python train.py --model="multi-label audio tagger" --dataset="phrases spoken by 400 fixed synthetic voices" --train_examples=39062 --time_shift_ms=100 --n_mels=80 --hop_length=160 --input="log_mel" --spec_augment=false --win_length=400 --arch="tdnn" --norm="groupnorm" --hidden_act="gelu" --weight_standardization=true --depths=[9] --kernel_size=5 --stem="single" --widths=[128] --num_labels=60 --init="orthogonal" --optimizer="adamw" --learning_rate=0.0023 --beta1=0.95 --beta2=0.999 --eps=1e-08 --max_grad_norm=1.0 --max_steps=40000 --batch_size=128 --epochs=131.1 --lr_schedule="cosine" --final_lr_fraction=0 --warmup_steps=4000 --weight_decay=0.05
Rows from block 6 of a small multi-label audio tagger, named by matrix and row number. Each number is 500 + 40 x the weight over its row's rms, rounded and kept within 0 to 999. All counts start at 0. Numbers have three digits each. After the name is the row's rms in percent of the matrix's.
After each channel's rows are labels from the 100 clips, of 14976, where the channel reaches its highest value: "strongest on" is what is common among them; "loudest band" is the band of the loudest frequency at the time of the peak. Only what is clearly more common there than usual is listed. The data: phrases spoken by 400 fixed synthetic voices.
# conv: width-5 conv (model.blocks.6.conv.weight, 128x128x5, standardized in use, each kernel summed), inputs 0-63

conv.97 101:504517489474527460469545478532503499463510511473532436543469520519480557510505484535498589458518417470503527440519507463484522505445551442466579379594490473435453498463432488456410484460510471
strongest on: /aɪ/; /tʃ/; text has "child"
loudest band: 250 to 500 Hz

conv.126 105:391405494510486528512488543461527486482461509471485496432511511524557501539470482502454495491431488500490485537530520509554532475537527525539475444510499496473510527537431508549474504499525489
strongest on: /ɑ/; fast speaker; /ʌ/
loudest band: 500 to 1000 Hz

conv.74 095:547515498541477524494491454448496509516522546420470430455492493570488533504514482393566512557429490462437493445582490528437545483482483518576500474490458527543486495548400518507473485510537481
strongest on: fast speaker; /ʒ/; text has "measure"
loudest band: 500 to 1000 Hz

conv.115 099:535555439510502498472473494494492550500494508484513465534424525442492475505599464501490481474458447480496519521535567412526460540473493466449529461490471542453424509481529505499457530454525492
strongest on: /p/; /z/; /ɔɪ/; text has "boy"
loudest band: 500 to 1000 Hz

conv.70 104:452474552481449581528511513521577512465512539501558470511524479518476472507446541493543462527381461526522467534519479556476536468530447497476506502477441476519507437480425500513392555442530491
strongest on: /ə/; text has "quiet"
loudest band: 500 to 1000 Hz

conv.104 094:453482519525494529523489539495523523433501512401458492402459490489488524524540529611495497522478504566516515477524511409514472468466615510472536513491476517472513534496463509486483482465471482
strongest on: /æ/; /ŋ/; fast speaker; /θ/
loudest band: 500 to 1000 Hz

conv.41 100:564513501490488421488469501519444529461485567428499509401509450540535521545511496514524559507522435479483474512534496480491525537521552432487501518495529531494455546556532504510522509466507477
strongest on: /ɔ/
loudest band: 500 to 1000 Hz

conv.102 101:483540499497531502464548508434505500480458524448544482506477472479435526504537533493414425492475465518498503557490476528533513495478563544543518511478558469469505486519525540491493517442513457
strongest on: /oʊ/; fast speaker
loudest band: 250 to 500 Hz

conv.52 099:485501531430583485437510566529450501483433436509505482542416514498478512489473509518491526461475484444510541572460468520504510497538547495525499503430496480448461454507551509458496501457534493
strongest on: /oʊ/; /z/; /tʃ/; text has "chose"
loudest band: 250 to 500 Hz

conv.21 102:499498551486442434497500527534543535489492511453559564516520544527482476486512450496479545489483487433520516505536471395447488534501523476489444502523527494476486489503502527485389515476547457
strongest on: /ɪ/; /h/
loudest band: 250 to 500 Hz

conv.10 115:516503490487504491464488463423483501424512484507493464525522466479478526488498512478498500498518522553531468515520476496574481281497600529370503530512526518503509505517530526473467435461583489
strongest on: child-like voice
loudest band: 500 to 1000 Hz

conv.60 097:500476540574495459459531562527480518476485531446543419396497467519486520569554467419543518520510461544528512543446499464628536545520565549525432498545509505493407451457455488434509477514485476
strongest on: /f/
loudest band: 500 to 1000 Hz

conv.28 103:556539570456450484586475513488497496477484437476549493537473530489414477509494469473481554504511467437485559492513476525521502523470534474502526509517537483557445483473493513427481576516502534
strongest on: /ɔ/; fast speaker; /g/
loudest band: 500 to 1000 Hz

conv.107 105:471453503564461514572495517408473554438535501493518490588518503454512555565469534530584531568449499499420499533519443494515398472458517506605530496488488527460506454505438443488468517438458470
strongest on: /ə/; high voice; /g/; text has "garden"
loudest band: 250 to 500 Hz

conv.82 104:452508498489493431509457482468513526414538550503576529518429540416530497478491527515520409487554482469477478507531467454463491466512540495544544471558474528536482525528496426521458548547536503
strongest on: /dʒ/
loudest band: 250 to 500 Hz